{"model": "contrastive audio-text model", "dataset": "strings of digits, spoken by a formant synthesiser in many voices", "train_examples": 39062, "gain_aug_db": 6, "noise_aug": 0.002, "time_shift_ms": 100, "n_mels": 40, "hop_length": 160, "input": "mfcc", "spec_augment": true, "win_length": 512, "tokenizer": "word", "vocab_size": 14, "loss": "softmax", "embed_dim": 128, "encoder_arch": "wavenet", "encoder_norm": "batchnorm", "encoder_depths": [16], "encoder_kernel_size": 3, "encoder_stem": "single", "encoder_widths": [192], "text_encoder_causal": false, "text_encoder_width": 128, "text_encoder_layers": 6, "text_encoder_norm": "layernorm", "text_encoder_norm_position": "pre", "text_encoder_activation": "gelu_tanh", "text_encoder_mlp_ratio": 6, "text_encoder_head_dim": 64, "text_encoder_fused_qkv": false, "text_encoder_bias": "all", "text_encoder_qk_norm": true, "text_encoder_parallel_block": false, "text_encoder_inner_norm": false, "text_encoder_moe": "top_k", "text_encoder_num_experts": 16, "text_encoder_moe_every": 2, "text_encoder_expert_mlp_ratio": 0.5, "text_encoder_experts_per_token": 2, "text_encoder_shared_expert": false, "text_encoder_positions": "learned", "residual_init": "scaled_by_depth", "optimizer": "adamw", "lr": 0.0029, "beta1": 0.9, "beta2": 0.999, "eps": 1e-06, "steps": 8000, "batch_size": 128, "epochs": 26.2, "lr_schedule": "cosine", "final_lr_fraction": 0.01, "warmup_steps": 240, "weight_decay": 0.3}
Rows from block 7 of the audio encoder of a small contrastive audio-text model, named by matrix and row number. Rows with one number belong to one channel. Each number is 128 + 32 x the weight over its row's rms, rounded and kept within 0 to 255. All counts start at 0. After the name is the row's rms in percent of the matrix's.
After each channel's rows are labels from the 100 clips, of 14976, where the channel reaches its largest size: "peak on" is the class under the peak; "top examples" is what is common among them. Only what is clearly more common there than usual is listed. The data: strings of digits, spoken by a formant synthesiser in many voices.
# filt: filter width-3 conv, dilation 4 (encoder.blocks.7.filt.weight, 192x192x3, each kernel summed), inputs 39-77
# gate: gate width-3 conv, dilation 4 (encoder.blocks.7.gate.weight, 192x192x3, each kernel summed), inputs 39-77
# out: residual pointwise conv (encoder.blocks.7.out.weight, 192x192x1, transposed), outputs 39-77

filt.98 068 [118 154 147  69  92 172 122 183 120 122 100 146 156 115 103  67 116 156 148 112 101 118 131  94 161 112 133  91 153 147 127 120 157 118 101 159 136 126 119]
gate.98 120 [145 143 116 129 169  90 133 131 145  97 146 178 137 156 103 116  74 143 139  95 169 140 113 122  70 176 120 120 153 110  85 107 110 124 169 113 138 136 159]
out.98 103 [201 135 112 110 163 158 165 117 130 124 110 119 128 105 166 163 115  85  71  99 147 109 125 170 148 166 173 174 117 125 187 161 146 211 131 158 192 120 107]
peak on: /ɹ/
top examples: "four"; last digit: four

filt.15 065 [123 105 108 153 176 132 153 146 190 105 138 146 129 123 139 112 107 155 150 120 128 159  90 120  96 139 141  89 116 139  90 187 137 151 186  56 171 112 118]
gate.15 097 [ 37 165  88 103 145 126 134 178 141  82 115 104 209 126 121 103  75 167 129 139 116 147 157 137 136  87 175 119 178 111 105 116 119  75 106 155 104  66 117]
out.15 060 [118 117 118 169 185 114 148 144 144 139 127 132 134 150 152 214 161 166 174 158 143 153 103 161 166 134 129 126 104 127 121 166 117 131 169 118 104 141 132]
peak on: /n/
top examples: "nine"; first digit: nine; last digit: nine

filt.171 103 [144 124 156 100 167  60  92 182 198 114 160 141 142 148  98  93  80 151 145 119 150 170 122  83  69 143 135  44 142 128 105 136 110  96 157  91 164 153 166]
gate.171 089 [ 63 176 123  72 131 101 133 153  93 107 124 129 188 167 119 141 107 156 112 123 168 132 140 133 122 108 159 131 186 143 105  75 108  71 114 193  74 138 185]
out.171 069 [168 129 125 155 202  97 130  70 121 147 158 151 105 145 142 163 143  87 127 120 177 123 107 140  68 148 133 151 106  79  86 111  92  76 151  98 124 122 155]
peak on: /ɹ/; /aɪ/
top examples: "three"

filt.159 057 [112 116 177 108 100 168 163 113  96 135  85 129 142 166 139 164 134  95 135 124 113 225 116 140 147  77 105 186 105 133 118  83 163 159 126 129  98 111 157]
gate.159 089 [ 87 200 110  67 118 130 126 157  72  94 102 137 177 141 115 140  97 142 113 133 143 141 145 140 127 100 162 167 175 160  90  67 127  74 120 144  68 107 137]
out.159 070 [173 145 118 132 107 169 133 137 151  49 139 109 105  77 157 141  86 162  67 140 120  67 121 124 181 150 170 133 150 152 150 167 156 221 149 143 124 151  73]
peak on: /v/
top examples: "seven"; first digit: seven; last digit: seven

filt.138 109 [ 83 115 125 188 162 155 128  78 120 113 128 112 132 112 183 132 133 110 115 159 127 142  93 145 115  92 151 129 112 152 102 166 142 172 136  98  87 118  98]
gate.138 100 [ 74 130 185  97 125 124 112 157 158 103  99 111 183 175 128 103  85 124 144 125 137 198 167 153 109  90 114 109 155 125 117  66 158 155  97 153 110 127 206]
out.138 070 [127  99 143 171 139 109 120 185 200 117 142  68 149 110 209  81  99 134 105  86 167 125 130 159 156 110 117 100  90 158 157 182 134 165 158  91 168 113  92]
peak on: /t/
top examples: "eight"

filt.95 082 [139 193 127 129 126 148 202 130  87 108 112 185 120 118 123 157 129 172 149 100 123  88  68 123 160 201 126 169 160 154  91 127 124 162 179 107 145 157 119]
gate.95 085 [ 70 165 120 130 164 131 128 102 118  93  99 127 184 139 134 138  93 111 144 149 138 181 135 149 122  72 166 114 174 127  87  91 112  74 117 145  67  79 150]
out.95 084 [130 150  94 146 152 129 140  94 108 154 124 158  82 152 129 149 137 117  61 136 111 155 145 199 113 107  87 142 115  72 138 127  96 115 133 150  85 124 143]
peak on: /v/
top examples: "seven"

filt.106 099 [123 137  86 107 130 152 170 161 100 157  77 165  91 176  92 171 123 115 124  73 167 146 126 150 161 130  52 173  98  85 138 128 101 122 129 102 121 106 126]
gate.106 084 [ 64 188  96  85 168  88 103 172 119  94 149 138 141 135 100 140  76 185 114 104 110 159 100  99  98 114 143 103 153 145  82 136  62  80 163 116  86 122 123]
out.106 081 [138 123 159 149 141 148 113 112 138 176  97 101 141 144 134 130 146  96  95  42 167 115 147 190 132 119 107 165 122 134 194 124  97 138 147 162 159 115  89]
peak on: /ɹ/
top examples: "four"

filt.160 094 [136 191 108  77 138 126 144 178 113 149 126 145  94 124 111 223 135 150 109  90 126 112 118  71 145 130 147 205 139 159 118 132  86  98 145 126 136 144 109]
gate.160 118 [111 153 127 129 106 115 117 143  87  56 142 129 196 142 123  96  63 136 135 139 147 135 126 116 109 124 144 107 167 150  81  88 165 138 126 138  80 115 166]
out.160 063 [152 144 124  81 135 159 148 156 109 104  98 160 112 100 146 157 128 133 103 142  79 111 104 153 139 133 177 157 128 143 127 155 159 165 138 118 111 112  65]
peak on: /ʌ/
top examples: "one"; voice: deep voice; last digit: one; first digit: one

filt.107 085 [ 55 100 139 164 124 170 148  72  98 157 100  97 135 163 144 113 156  52 177 144 119 100 140 158 175  98  95 129 132  92 133  87 115 125 127 142  29 122 125]
gate.107 123 [ 86 202 133 106 130  80 105 150 123  69 177 116 165 100 124 109  89 163 122 139 128 161 125  70  98 137 180 140 188 177  87  98 124  95 133 146  96 141 152]
out.107 071 [ 76 127  75 179 183 128  84  90 165 137 119  93 165 110 109  52 128 188 158 178  78  89 132 155 112 107 184  67 156  61 122 177  59 103 134 147 129 115  84]
peak on: /u/
top examples: "two"

filt.89 101 [165 128 156 161 136 108 178 144 109 111 115 193 142 192  91 128  95 100 167 124 165 145 107 130 100 202  67 139 157 122  93  90 167 153 170 112 123 146 193]
gate.89 103 [ 42 202 131 110 131 116 155 140 110  77  95 127 204 163 101 125  82 139 162 122 125 132 121 138 137 107 154 145 211 128  90  67 109  93 136 160  62  83 158]
out.89 084 [106 100 140 178 128  86 112  94 116  87 200 141 108 128 136 113 102 148 125 200 124 134 128 110  98 172 136 100 141 105 104 113 124 114 129 143  94 180 156]
peak on: /s/
top examples: "six"; first digit: six

filt.3 093 [117 132  79 191 143 102 137 126 131  59 174 116 133 115 151 107  68 141 128 135 164  86  74  95 108 175 134 104 144 112  80 164 110 117 182 109 109 130  96]
gate.3 090 [ 57 179  61 105 117  94 126 185  84  97 159 102 154 107 102  93  70 171  74 106 133  73 145  71 143  97 152  65 162 153  93 134  82  51 103 144  42 110 125]
out.3 092 [ 85 120 118 156 159 154 107 136 179  86 143  72 162  83 148  55  87 120 170  91 113  85 120  96 127 107 171  65 122 104  83 149 111 113 163  75  79 120  62]
peak on: /ə/
top examples: "one"; number of digits: 5

filt.22 083 [181 124 123 131 168  74  95 135 166 159 166 125 116  89 126  92 151 164 103 152 150 113 180 139  86 172 155  96 115 125 163 149 106  71 114 135 180 137 156]
gate.22 106 [ 89 177 106  88 131 120 101 152  96  72 136 116 195 109 103 101  55 155  99 139  93 103 129 104 114  93 173 123 178 139  90  93 127  99 113 159  85 105 139]
out.22 069 [121 122 102 142 129  62 107 126 118 155 148 142 174 139  84  70 130 157 173 157 114 139 137 106  86 114 133  52 111  81  87 108 105  88 124  48 119 131 171]
peak on: /oʊ/
top examples: "nine"; "zero"; first digit: zero; last digit: nine

filt.141 106 [ 98 147 117 157 184  90  96  89 171  86 117  72 202 133 125  59  77 125 193 144 162 141 123 132 117 116 152  90 171  84 114 118  79  85 137 154 136  81 116]
gate.141 104 [  4 178 110 106 143 113 140 158  92 100  88 129 159 138 128 129 105 164  98 106 101  80 129 173 170  90 140 131 170 120  92 105  82 103 125 137  20 107 115]
out.141 095 [ 68 100 198 136 154  93 131 107 158 129 145  83 106 115 112  77  94 130 154  58 104 172 155 125  96 121 126 127 172 100 120  95  96 105 126 126 115 105 151]
peak on: /aɪ/
top examples: "four"; "five"; number of digits: 5

filt.165 112 [128 133 120 129 143 177 129  65 109 140 124 124  88 137 136 149  94  81 131  97 131 105 104  95 143 106 101 141 104  98  96  98  93 138 136 136  81 105 111]
gate.165 083 [ 43 190 112 133 174 121 119 146 132  71 101 112 208 149 107 119  67 146 145 130 148 153 115 147 141  92 158 140 190 147 100 108 105 109 145 141  84  99 117]
out.165 105 [ 66 111 125 139 175 143 148 108 179 149 102 106 128 161 103  86 108 114 193  61 108 175 184 163 127 104 107 119 153  43 105 126 117  75 133 145 141  60 129]
peak on: /oʊ/
top examples: "zero"; first digit: zero; last digit: zero

filt.103 043 [160 114 140 102 159 135 118 122 191 194 108 108 163 114 136 147 166 126 130 149 175 199 193 167 135 113 176 104  88 101 181 121 136  96  89 140 174 105 175]
gate.103 075 [ 84 172 134 110 141 123 124 171 137  79 115 128 194 154 121 135  91 166 135 150 150 155 131 138 138 106 167 110 179 174 100 105 141 130 134 127  94 134 163]
out.103 058 [174 138  90 122 162 114 103  99 103 120 139 136 117  98 129 126 124 131  91 109 144  35 104 134 105 149 191 113 124  81 131 110  82 144 140 120 149 121 107]
peak on: /f/
top examples: "four"; last digit: four

filt.12 086 [ 94 135 123 145 225 113 153 109 176 109 100 123 182 152 104  90 130 118 242 118 115 165 129 126 112 150 127 108 187  87 101 106  98  88 174 126 147  71 129]
gate.12 078 [ 90 166 158 108  93 100 112 166 140  69 109 110 206 130 112  93  89 166 120 129 135 133 159 159 122 105 149 136 186 157 114  90 170 135 102 154 126 124 156]
out.12 058 [106 118 189 143 180 139 123  95 215 156  98 137 170 160 100  88 168 121 205 142 145 186 147 157  95 105 126 100 162  92 112 130 116  85 134 123 179 145 180]
peak on: /t/
top examples: "eight"; first digit: eight; last digit: eight

filt.122 061 [ 58 160 175 170 150 110 140 166 135 138 129 107 140 109 166 153 200 186 166 168 134 162 125 197 173 141 148 138 130 161 155 143 154 183 140 113 112 151 122]
gate.122 090 [ 81 175  97  98 148 119 156 173 138  76  88 160 185 146  90 115  69 172 126 130 130 160 120 121 113 117 144 127 188 147  69 106 116  99 143 139  88  91 148]
out.122 068 [139 155  59 108 172 156 134 111 105  96 100 116 141 115 153 160 130  86 152 144 176  49  92 162 185 158 165 157 144  98 175 156 108 164 127 183 147 105  77]
peak on: /t/
top examples: "two"

filt.47 116 [163  94 145 153  54 152 145 120  93 117 110 132 114 132 106 149 125  83 135 149 120 169 110 106 138 132  99 170 118 171 137 128 202 170 127 121 144 137 121]
gate.47 107 [139 167 130 124 126 131 147 119 112  79  84 142 208 161 121 130  94 116 142 122 169 137 148 156 138 116 149 141 197 138  97  59 135 112 132 164 109  91 187]
out.47 101 [ 72 100 165  96  48 150 125 181 121 128 103 142 133 149 103 117 134 145 120 147 107 142 130  67 153 104  85 108 129 189 131  94 172 115 106 154  39 166 158]
peak on: /ɹ/
top examples: "three"

filt.175 047 [155 143 146 104 128 117 167 170 193  89 120 164 141 149  89  98  89 134 158  86 116 128  96  90 122 149 112  66 177  98  95 130 111  55 159 108 179  95 139]
gate.175 089 [122 146 152 133 139 123 129 115 139 100 109 120 196 200 136 136 112  80 154 143 173 134 148 163 116 126 118 155 191 133 125  33 152 110 124 199 101 160 189]
out.175 073 [152 155 105 139 143 137 188 154 124  58 117 184 125 158 110 144 120 123 141 184 119 146 135 159 139 174  93 150 150  96 115 146 155 155 149 131 104 134 147]
peak on: /k/; /s/
top examples: "six"; last digit: six; first digit: six

filt.18 104 [ 81 121 131 101  84 134  87 155 104 153 137  84 117  84 119 113 163 147 114 111  80  71 152 125 186 102 143  97 116 128 178 152 104 131  71 136 126 154  70]
gate.18 107 [ 52 185  91  61 102 107 132 189  88  94  97 125 183 150  85 142  78 146 111 101 119 119 154 100 167  93 141 113 176 135 105  82 106  64 109 142  59  84 151]
out.18 081 [144 160 154  76  77 134 124 167 116 163  95 114 150 108 109 131 160 140 111 140 147 107 127  97 183 120 114 138 128 204 175 110 143 148  88 193 129 155 140]
peak on: /ɪ/
top examples: "six"; number of digits: 5; first digit: six

filt.1 101 [119 124  95  73 124 164 130 136 112 200 105 132  79 105 123 169 133 124  79  86 112 108 157 110 158  81 122 161  73 101 145 147  77 107  84 109  82  96  95]
gate.1 097 [ 87 167 130  90  96  87  80 154  69  60 144  91 159 127 107 120  36 142 105 130  99 140 141  69  90 105 143 130 176 168  92  82 122 101 106 157  78 129 148]
out.1 089 [118 119 127 107 156 137 104 113 160 148  93 109 136 102 112  87 128 130 100  79 110  86 173 160 135  79 154 107 123  79 167 125  73  79  99 129 137  87  81]
peak on: /f/
top examples: "four"; "one"; last digit: four; first digit: one

filt.23 092 [109 143  83 156 146 137 156 115 138  70 119 126 214 115 121  96 128 140 188 181  96  91 114 162 127 151 167  98 192  99 107 125 170 127 143 155 140  72 115]
gate.23 105 [ 73 195 140 105 142  98 122 147 109  69 125 124 177 125 116 126  72 154 124 140 140 184 128  98  85 116 145 131 183 160  80  58 116  79 131 137 103 110 181]
out.23 082 [198 125 107 140 114 155 165 112  94 104 111 175 104 174 131 183 156 108 114 224 161 130 110 153 140 167 111 140 138 105 115  91 174 132 124 130 133 149 165]
peak on: /t/
top examples: "eight"

filt.88 086 [132 183 131 110 105 139 124 106  83 146 133 111 124  91 169 199 171 156  76 158 164  69 133 154 198 120 171 181 118 160 159 124 110 121  92 174 110 146  99]
gate.88 096 [ 82 190  99  98 153 110 148 158 131  74 108 135 220 136 101 102  97 174 141 121 131 133 134 141 134 117 164 118 211 127 106  92 116  76 129 165 112  99 139]
out.88 074 [157 160  88 120 102 188 182 126  83  67 134 155  87 118 146 132  91 108  81  96 122  91 130 143 144 177 120 197 173 134 141 102 169 174 124 184 130  99  97]
peak on: /w/; /n/
top examples: "one"; first digit: one

filt.20 083 [134 129  77 147 130 163 108  84  76 152 137 106 102  97 151 156 132 114  93 142 112  62 108 132 142 101 135 146  74  92 146 148  83 148 109 148  89 121  59]
gate.20 116 [ 82 178 106  98 118 154 117 131 110  62 137 124 193 117 135 113  78 148 121 137 146 106 114 100 127  91 183 131 176 154  79 110 124 102 126 145  89 117 112]
out.20 086 [166 140  82  76 102 139 106 121  89 116 135 110  86  79 137 138 114 111  46 134 105  44 135 128 165 131 180 143 134 132 186 112 109 126  97 202 137 121  74]
peak on: /f/
top examples: "four"; first digit: one; first digit: four

filt.24 050 [180 139 173 127  97 109 124 172 173 158 178 139 111 113 164 120 151 191 106 133 163 154 121 145 118 158 140 141  98 151 156 141 183 164 133 117 169 198 151]
gate.24 088 [ 66 195 104  92 101  94 120 182  97  96 171 130 165 104 116 119  80 200  81 136 126 106 133  92 128 128 181 119 164 176  88 113 120 101 116 153  63 134 124]
out.24 068 [111 150 179 166 141 131 157 110 133  89 145 104 132 131 159 129 114 101 141  69 188 137 131 165 139 188 112 184 183 139 168 113 154 162 168 191 161 115 135]
peak on: /w/
top examples: "one"

filt.46 061 [ 95 173 107 109 107 112 128  96  34  97 181 121  85  90 141 128  98 103 125 112 146 135  79  44  91 140 129 171 140 137  95 133  69  63 154 110 102 126 106]
gate.46 098 [ 88 203  94 109 148 130 134 135  61  68  93 119 183 137 120 138  92 118 136 126 132 119 134 127 143 101 139 161 197 148  91  55 101  90 120 157  67  75 130]
out.46 088 [102 133 101 173 113 157 120 126 146 122 146  87 150  82 158 111 128 173 143 111 108 101 118 123 145 118 159  88 130 145 111 177 127 147 130 160  98 136  91]
peak on: /t/
top examples: "two"; last digit: two

filt.132 087 [159 116 184  61 152 145 122 175 193 176 114 156 118 150 122 170 141 152 131 100 157 218 154 125 132 100 129 119 101 141 147 143 159 137 131  80 206 141 155]
gate.132 086 [ 64 181 104  69 114 109 127 194 104  91 107 146 197 150 106 139  95 165 115 129 144 139 148 125 146  92 148 114 195 152  96  87 122  81 106 149  56 117 148]
out.132 075 [173 112 143 157 197 121 127  92 170 170  90 138 219 156 110 128 155 146 188 143 167 126 122 174 136 136 168 108 119  79 152 121 130 150 153 135 189 133 155]
peak on: /ʌ/; /f/
top examples: "one"; first digit: one; last digit: one

filt.60 073 [111 124 175 118  72 158  96 107  92 123 183 104  96  89 166 140 110 144  68 150 110 142 111  76 137  74 152 131  98 162 117 152 170 180  82 122  76 169 125]
gate.60 092 [ 59 198 115  90 152 105 135 157 153  62 112 137 196 129 108 113  82 174 169 120 140 187 113 112 104 109 168 116 196 143  69 129 105  66 157 118 106 104 142]
out.60 064 [ 99 117 115 148 140 146 187 118 148 113 151 137 133 113 135 118  85 153 171  56  80 142 138  94 124 159 123 129 164 119  77 160 156 148 132 187  93 104 119]
peak on: /t/
top examples: "two"

filt.17 088 [ 75 101 178 137  92  92  51 118 126 159 190  69  70  85 171 126 168 121  64 156 104 129 145 113 121 103 145 104  74 166 170 139 128 138  71 104  96 176 116]
gate.17 096 [ 94 164 176  87 130 106  95 182 152  96 175 120 149  95 147 132 105 199  94 149 110 190 138 106 102 116 184  96 156 198  95 127 149 148 116 109 105 167 146]
out.17 058 [111 127  74 133 162  95 123 130 128 153 134  97 124  96 160  64 154 149  89 184 134 100 134 131 134 116 166  88  83 112 142 171 117 160  87 101  78 126 103]
peak on: /t/
top examples: "two"; first digit: two

filt.129 114 [121 108  89 149 168 137  93 110 186 152 130  90 157  94 145  65 146 166 103 163 107  45 171 181 138  97 175  55 110  93 166 165 106 112  98 161 143 104  75]
gate.129 089 [ 92 183 148  95 146 112 109 148 114  83 128 135 177 137 126 147  86 147 114 110 131 164 120 127 114  83 158 154 173 136  82  65 112 108 116 134 107 116 167]
out.129 095 [178 104  73 147 169  93 141 110 146  82 144 121 146 101 135 104 111 130 122 126 145 109 129 145  88 171 192 126 145  62 111 177 131 147 137  94 197  73 102]
peak on: /ɹ/
top examples: "three"; number of digits: 5; first digit: three

filt.96 083 [166 173 134  93  71 192 160 103  66 105 119 157 108 125 135 203 128  98 118 106 152  82 103  89 182 145 125 196 136 170 111 109 134 174 124 141 126 145 116]
gate.96 102 [ 89 144 158  87 113  92 106 180 135  93 106 119 204 183 116 122  87 124 134 129 169 161 164 139 117  96 119 106 168 151 115  64 146 101 107 165  87 145 197]
out.96 070 [156 170 170  79 109 138 150 127  82 107 141 156  87 129 125 178 118 124 103 167  76 184 176 124 147 142 107 179 148 112 128  78 145 122  72 181 135 152 192]
peak on: /aɪ/
top examples: "five"; number of digits: 5; first digit: five

filt.134 086 [ 98 140 109 104 100 159 171 131 111  61 120 162 162 136  90 119  73 121 164 134  89 106  83  60 105 130 143 121 177 119  60 113 158 117 166 134 108  95 120]
gate.134 093 [104 158 172 134 146  97 150 189 159 107 111 119 205 162 128 109 131 162 140 127 170 152 143 181 159 139 132 117 175 155 119  96 166 148 136 142 132 146 170]
out.134 061 [161 142 161 114 135 176 164 113 134 108 133 168 105 122 159 186 122 149 100 163  93 160 151 144 148 157 165 185 156 182 149 146 188 184 125 186 177 169 138]
peak on: /ʌ/
top examples: "one"; last digit: one

filt.74 069 [101 152 143 116 158 155 102  99 113 114 136 102 136 113 138 123 112 109 118 148  91 136 166 153 139  67 153 165 149 124 130  70 119  82  95 157  85  99 156]
gate.74 092 [ 86 201 132 105 128  92 113 174 129  77 168 106 175 102 146 128  85 181  93 141  95 157 112 100 104 121 184 140 180 183  85 106 108 129 135 113  90 140 125]
out.74 076 [136 135  45 134 146  99 132 144 101 115 147 177 125 120 106 138 136 168 164 188 112  97  99  82 118 139 148  81  97  96  31 145 128  90 138  44  99 140 139]
peak on: /w/
top examples: "one"; first digit: one